config = dict(
    model='segmentation model',
    dataset='short English words printed on busy colour backdrops',
    train_examples=90422,
    norm='groupnorm',
    pixel_unshuffle=2,
    widths=[96, 192, 288],
    block='basic',
    init='kaiming_normal',
    beta1=0.9,
    eps=1e-08,
    cautious_weight_decay=True,
    steps=9800,
    final_lr_fraction=0,
    weight_decay=0.09,
    adamw_weight_decay_other_params=0.05,
)
Rows from block 2 of a small segmentation model, named by matrix and row number. Rows with one number belong to one channel. Each number is 500 + 40 x the weight over its row's rms, rounded and kept within 0 to 999. All counts start at 0. Numbers have three digits each.
After each channel's rows are labels from the 100 images, of 14976, where the channel reaches its highest value: "strongest on" is what is common among them. Only what is clearly more common there than usual is listed. The data: short English words printed on busy colour backdrops. In brackets: how many of the 100.
# convs0: first 3x3 conv (model.mid.0.convs.0.weight, 288x288x3x3, each kernel summed), inputs 96-191
# convs1: second 3x3 conv (model.mid.0.convs.1.weight, 288x288x3x3, transposed, each kernel summed), outputs 96-191

convs0.114:575509508434564504481558496457525492529503439507480454554441489491543490512466478516497460476490510497564542509481531468501455525518455436508419585487460515512469582520510454483465454534505479537534468499532557495530549518476550498509524504452406514455502513501443484574562499578504529513
convs1.114:523494467533537553518476484490479558550454545424513454527493531448473455507528462437547496401557474494471450496464486526469517445460545558555532483419473511458509526517502530501575457514463606478490464509482503499494583500537462527525552429535466481487473388547512585520468508486510579530
strongest on: the letter e (85); capitals (64)

convs0.27:480492516481506571573508530517530498464524464439462482545511379495592455473473492570497365519533485459485551546505538537528447533519505464488469483446528557515517391495541427546477580518508577514555448619549542506547504501558497529482604530523544491588497472524481534501498505530504563584
convs1.27:467516542513547479493527521461552544445491547437550478488445459472441477522501500505532453488536436463466472435453558430458487544493539463494522492505532543539561461490588498497537540510516575547520508518561510517450579557483523466526571488461428557518566468427532503533463493532424428543
strongest on: the letter k (42)

convs0.229:494468478515536525496596466520562535474510505524504405547505468463542483424465466511444520488534516550511496473572368521470556462480558496542498506493522491523529615514473548527540507513585461555457535497457474464489460504456469482474469482476495486445480440472473549525536440529543563481
convs1.229:470524443425501433495487475450454428397478484537497516539525507511533514494488462533501450501516491527538500522484557509558473483589494468469511497468508463479452485472476527508476490446485526458489481486479527550492509537460515434532467458497517533548467517489561519529474475519522523467
strongest on: the letter e (72)

convs0.168:599506555592476525469531487538462437488483494506481472491565473514449485584512492466468431513501575431561456521516528510530532521498489414500501557466505504501562512507520515487522548509541538533494493551468519467532534427637546485467526490540516546490537506469574506466410535538490486565
convs1.168:497422523462500514494482502477493539486448522508454469527462540519459524555519487511530586480498497512493438483405491406531474517452515501543530416463528558529462400445520509530579515439513541478502458497490438471475477484435519545517483496456521496490535477491445512491458524568499482550
strongest on: the letter a (88); capitals (86)

convs0.282:544504551522512511527421473485500508494564482468487480531459499495543483517580543587492475494461466544507523526525558503481494474473483558495490504493452523524522464504478453496435446572499446495578494527483518454497550488503403519450583509533522497533444546495452476467463493481444485541
convs1.282:513479463597557532442531491484473537539512457451580516450492454451497508470394511465471515555477472513526453476467574506500556521510441499458534453491449499506511485465473463532431561489468506501520454584402522512490402460460504535520515482478485555468548518495503414424503510503468497469
strongest on: the letter k (98); the letter c (43)

convs0.207:479519487482500450506498490420516599464454459477581513494495504520479517445564467430599433571466501523504614544477524453524510446506481524481454482416573511523458618440538513434521451505537537474546573553547491531471483563459524538587453544470478487508479452483494464428478503501504495541
convs1.207:394466505450549501434519488491516571538439522528455479496473448431470538478487504493512457434416502474502520461482453489462498498488506483447534559503504435497566424479579457480526488514540501518548482458468475555519549495448487581511505514507594482542558424485509575592501520497478492494
strongest on: the letter w (28)

convs0.64:462560429413511525521445520480526523457467483516460447513506527489483517447509415490503504530456546510469462490494519478462498504457544522438538537489477548492516501457564511506544513612486576507503542399467521523513520537400502586486516532505526486524494396503500490545525549536469541509
convs1.64:573503436456484433550522481497547528518478448533459536481534399540509536533480491512497516595482496492517481520485484479478386539573525476484459529531500475473546469487533448469431514484534510561519554446481430502502522529549500476479545444459573560542443515513567437490484514485538423477
strongest on: the letter s (42)

convs0.69:548486470456440513489602488479558507479503547498442484471471542499547455479512515508487524508516528465554465518593504466514594460501549526479564463498445505441501447501443559477577500526518555555481522459510541527451551425435480482446542470500467467555490436475499518535562495544477502391
convs1.69:595524516574513451510509515472510447454440412489537502501558506483409455481513522482483546527448535547497543484533505531503449584558618512503542503453489518488482525440471500555502495457445436450479504509594530538454486505495498475440478475506528458574484571575511586558469485476506533458
strongest on: the letter o (65); the letter p (54)

convs0.112:506465514497471438473538504506562490527511421559383448489570482511484504508493451443467489460481518484561450525488493430506439462540535493538557530457504512429545510522551510508616526570467521507557462447567485621499486507489593521430530513458481515489465481516543499471543515501518522544
convs1.112:495486498541487493414454484522484512432516564509489557559462495541483461437450513495454492558512525490540490459513548455564502512496446426443415438477445519550562472452497528481466487413533502513483548474483513422480487523455524516520440518515537506546454489492557476478515453524490521543
strongest on: the letter i (75); bold (74)

convs0.283:530591569475599451482501460566508570441498478469458560526417452545533513480430538480495521499476489514519449496517488424523532484507462431485461488511534533551484507466501483525466499499597501467471557510526579457502459503442473457540519511484488516493487500492546450513479533468573521503
convs1.283:485483547523520530508498524579597457566465497564455545479524503528527531409445504474484456467507562472531447441496470453461441443536453547515446516455447473530447528533513525493565479448498501531471489534503496499455513473468473488552505527478566598531467530400451513564453551475519511515
strongest on: the letter e (65); the letter w (29)

convs0.88:582498519523477548456448531499552486469427522455455542490469523449503560484558497454495496506542498486482500468487531501490425481498500531494524518463544499475526516483415553491444574564491518483472562503491513490555547512494504520474483458503539493472487486558483452524581551545469470412
convs1.88:470514517412484485520502461560533483500503457502511475511482478483508530503528493492520561498490471470526488585455514472384421472522485550593511464509522484458481581452521452478516475516514435521506445469572440463496515508489463461574517463464418513560483485550496513514440475480529478558
strongest on: the letter s (56)

convs0.54:516516536434507477373449492499502480506495490522498452535560500496504514475568445467463558574455471495496454405555524463476441532460537502447529475521477443427540519471515498517495502490540473487475462453503616531509534538431461517554562513545443556467579522581468481602486457478443533495
convs1.54:504488467574422518503520516531494404548508545483509490557489474550521473513449490474465553522506527534517486543470545535477532448498529616545487536437515558468469560457426527418476548454464506479510557520476465532481505482500500396496446474526504475538424519510509464552537438464496523549
strongest on: the letter i (60)

convs0.156:513482484462519415520457493455529502481410457489499542481459457578424505541479540510513455419462482516495471547513515599556518489539499543520470526493545489503544528438506425450465526498517475484510464579564483575537473464463568531544464538480527508512504485465534572458494540462478484441
convs1.156:441473402490532560428524451470457451467509501529460475446524462459417411489493490518447492559494566470551445477489510447500523533501446466495558493485502423506457503417526461520538414582477475476501514496461504424471499515544528522489479439554467513449556433476474452460552493534516467451
strongest on: the letter w (56)

convs0.165:459469534486561486489530563487486517479507506538581567500426530500540520450603530456523459465560531495480548472478473497493481461488493507480491519536556496462502564536621526422471490516522555502524510511549494570492461493486548563520456533577464477466577510459543531502450560502481505535
convs1.165:520473508472460532534443484522459455557458570520514435495526508511471501519543464503533511470433542572519519526511433485446475442456519546501512533449521424522483488537559487476485524591549480551508531423437477489556452431544501546449578498468525502478545508452506604519480528496512511528
strongest on: the letter w (56)

convs0.154:471475471485445451503564431564533601538525508492472528434485490482433486564463520522395530510483454450472443511544492473565505407487506458455543539488495486550516497498499480533549498493453483543507519519476518446537476519528521496502487543516417479506526509491528504478459477482541543554
convs1.154:438484516506478568507440488438541558597508498542458486482445554503461489498527432531474483501484499503518508464460481436480502505405492497503504504495558495503417507505552474404588510446509568490544526458507512546451552448455479488501531414457527572470488512491509545497435493521536435594
strongest on: capitals (65); the letter e (61)

convs0.157:431468519545493592496435487507498553411489476475544531442475455555489467505599513516522349485514470487452486553502534490431488500495498573555533504513477494543454477478468483458476460505521501498511540523473452490502496502495517570523503510512534465487525547510505447474536583454395469585
convs1.157:413448452403567568489481478487479527484540512503507522470450472452503507501463532529471493492448490469460475478445515458412475503448497534485480442584536527490513474498581466458463556505479516483601417468480531520480503495513457491467491524485498529478450537430499456504457515442452465474
strongest on: the letter k (79); the letter c (38)

convs0.100:471508474582498596539491438508497503431544498471517594487483577416556425532457485542549461517437616441504438475534484460493476476523518521485484497485577490451540445574478512541468525594559432459540488526529416550495545502526463520497532527467562511450579498518491516471496481393413441511
convs1.100:470519415472485504443480452438509462500526509415477490473465444505436456545466500517518498547528464515510485473530546587450532520482482505523499492552577527557464485467497431507407511529498497486574517512509597604587402453489437489462548584521498497540483519456479476478487523533506509479
strongest on: the letter o (62); the letter k (48)

convs0.16:479493430462528454465508488455518421592502535488521519492540519524541577459501446425441480468562510506479572514488568443487508514490538562497535510568513427395534452500511493512488540527529501437553541476526525490440538601484492456427502456529453537428472546533483512486521535435499481461
convs1.16:545621539510498551414453473445542530530489531508535465551443455481538542522509515531535487489481518510542524455516489485546521502364546485525517538474479462531536527528567491437515444470434552521474475472478410505535465518476564471431546491489583523494476488527450490525469537500518485545
strongest on: the letter i (64); the letter l (63)

convs0.135:499520473503438495475537530467449570411488559509503535555509501539474474494544516467548508471530476520481553443454468499422480494469509518391482557470488532547505536502546404528455489489547444493544522560470479422539485476521527536481462500499547486497539502464518491456466480504548524556
convs1.135:476567523506534578467495531550451555482502572533582441506515508489496517442479453473509436531444444518507489456434532537500459481488540490524491469555491494547429466440500556501510478553529502506507523581530460457462553496463506473476488530522493521576525466521474496542525474549459513448
strongest on: the letter a (60); the letter b (28)

convs0.194:507541520451472515481539561492472471549522544509508402510509526477497509485562448477472530530588485516544538469520478556568508498504518485588434470525478540487560490553446479469434459547441537526499545592509552538504541547473431490583509487408369474465494580564411484534595452513512451477
convs1.194:491506520486502436506437541521495524504548532386526472499484491490527522483593532461520529543475620482463510568480524480540475496411569584524483525491512452468569483518543584455509497475446511543488474482476451515501466504416531488447499455512539490490484493479543473548441506402538497417
strongest on: the letter a (64)

convs0.226:490497547462530477511459507469512514444429528457468445469483502505518491525533508482472399496501475487539472543468576493458498546475485480540536508564540538470522500483475508478466495561463526539539554530489434585570465528468462518492532481567473471499532521572463511547514504406527517506
convs1.226:500504520530426503527532468457464506522530470464561535480484514417496468513523521480491499489459543482524514493497496384465435423518436485503554457484501499454495433527625518539517470522501475544518491563522484490535490506451506436407529507526523475546530498499527436421520505456461509466
strongest on: the letter i (58); the letter u (29)

convs0.130:431468501533523447573437439528538531526553506509488473440494472481475476565468554504499507541509464434483486521531521489499508516485465461469511552561524454518493512496542485502472484504478509530535465556480453499525454482506475504472463478480420511485504542510485449459447425506504576560
convs1.130:438520481468453507525499571553505455435564447551475442488485526535523465496470496491519607447558516564532494485465496495442455521449460441518403413423488543485450495516480485465512487476489553517496482484469531495443570536531481501494505504540475517457474475418515590466515458559486547621
strongest on: capitals (63); the letter e (60); the letter r (51)

convs0.66:498516436523479545549463554507467470469526492548526534476544435484571547552458471486427501456462509457460512573494550529473487495496591490550549537482517526514508514501536493542536608491435495430459487502485435472453616482481544480495491475484583537522533545530519497455479465523541488502
convs1.66:523470506509492573491482367522531574597448503505506507482528432511483508577488519475506486604487555494573526491458502542526526547478463487413456435531495476525476506423546435468445494464488523424546524543494520501498485489579514465508571554517473485509441520497464474515471514491609467562
strongest on: the letter k (37); the letter f (31)

convs0.215:464479566471516535433365425518519533447486540483577444521491460530495547519504466486489477476463469489432501447537532497504520524558484497520537444497555474468523501469459469506471550561544503515507495488463488478524483441456466533502502528514574489418500539462504445494439548482513516474
convs1.215:405563464530499546532531468526456432474518487518523511464444492511535564513526503510543449532481465428463496505529548467516445528422449489542512534547485589507509473490510463481550579449437487520480537449420559569458467534487437507526512562508485450556510582466503443508558533504436481542
strongest on: the letter k (78); the letter c (66)

convs0.265:502488492539463483594562514455587453544502484434460471521503497488560495476434430450416362464506523541484557437460501402491523468492448495481523503527480521548515465549518470556473517497513484574507469483505475483480541481563534434486518501495444553474493510506478510510528467546454444534
convs1.265:456542510539470499491533511456496515516532491506543550456503502521429471503429493489532491498475477476512471495486513548440534498580530509499496542532535508456518440507519540563576493419521554483522515535550559526531527469497462490569582483524491544487429487508479523493432563549505642417
strongest on: the letter a (63); the letter e (62)

convs0.259:541526539492532508554463584564440539472506497510536553479496547572511488521472486504508461391495500577469602486436488451510553473507489450530574534481498501528424462484581483446529475514511515530507519536471487504531460478558541470526518481541555476514511534466499507474493477546510523586
convs1.259:520457518508521486385490445451442586508508507516517522473518459475492462424438472496513467519565502506515486453521508529508501556532516451490533490436427431516493412511587576551440583481506469436534467509454488426513472476462539525516525456445486501508503462493472516502487479494459499510
strongest on: the letter i (49); the letter k (31); the letter c (30)

convs0.261:531487485581511500452480513526516505491538505522433515476448430469519522509419538447399467536479544516532453442529454516572541505445510505509451508477487549517507518396531470531454561497513557512533559440437548454551484497522494464492491488476531586484496513518390581607477478435651469507
convs1.261:513511515473505424527546523506436415550514468596495513474573536542515456424539516515495549478465433501483501491488511417422585498580530460503570491514460527490464532500552507578549468577417520502435519505482535486479484543493531466534520528495415518539496524469536515488483507537449551499
strongest on: the letter e (68); the letter n (46); the letter m (26)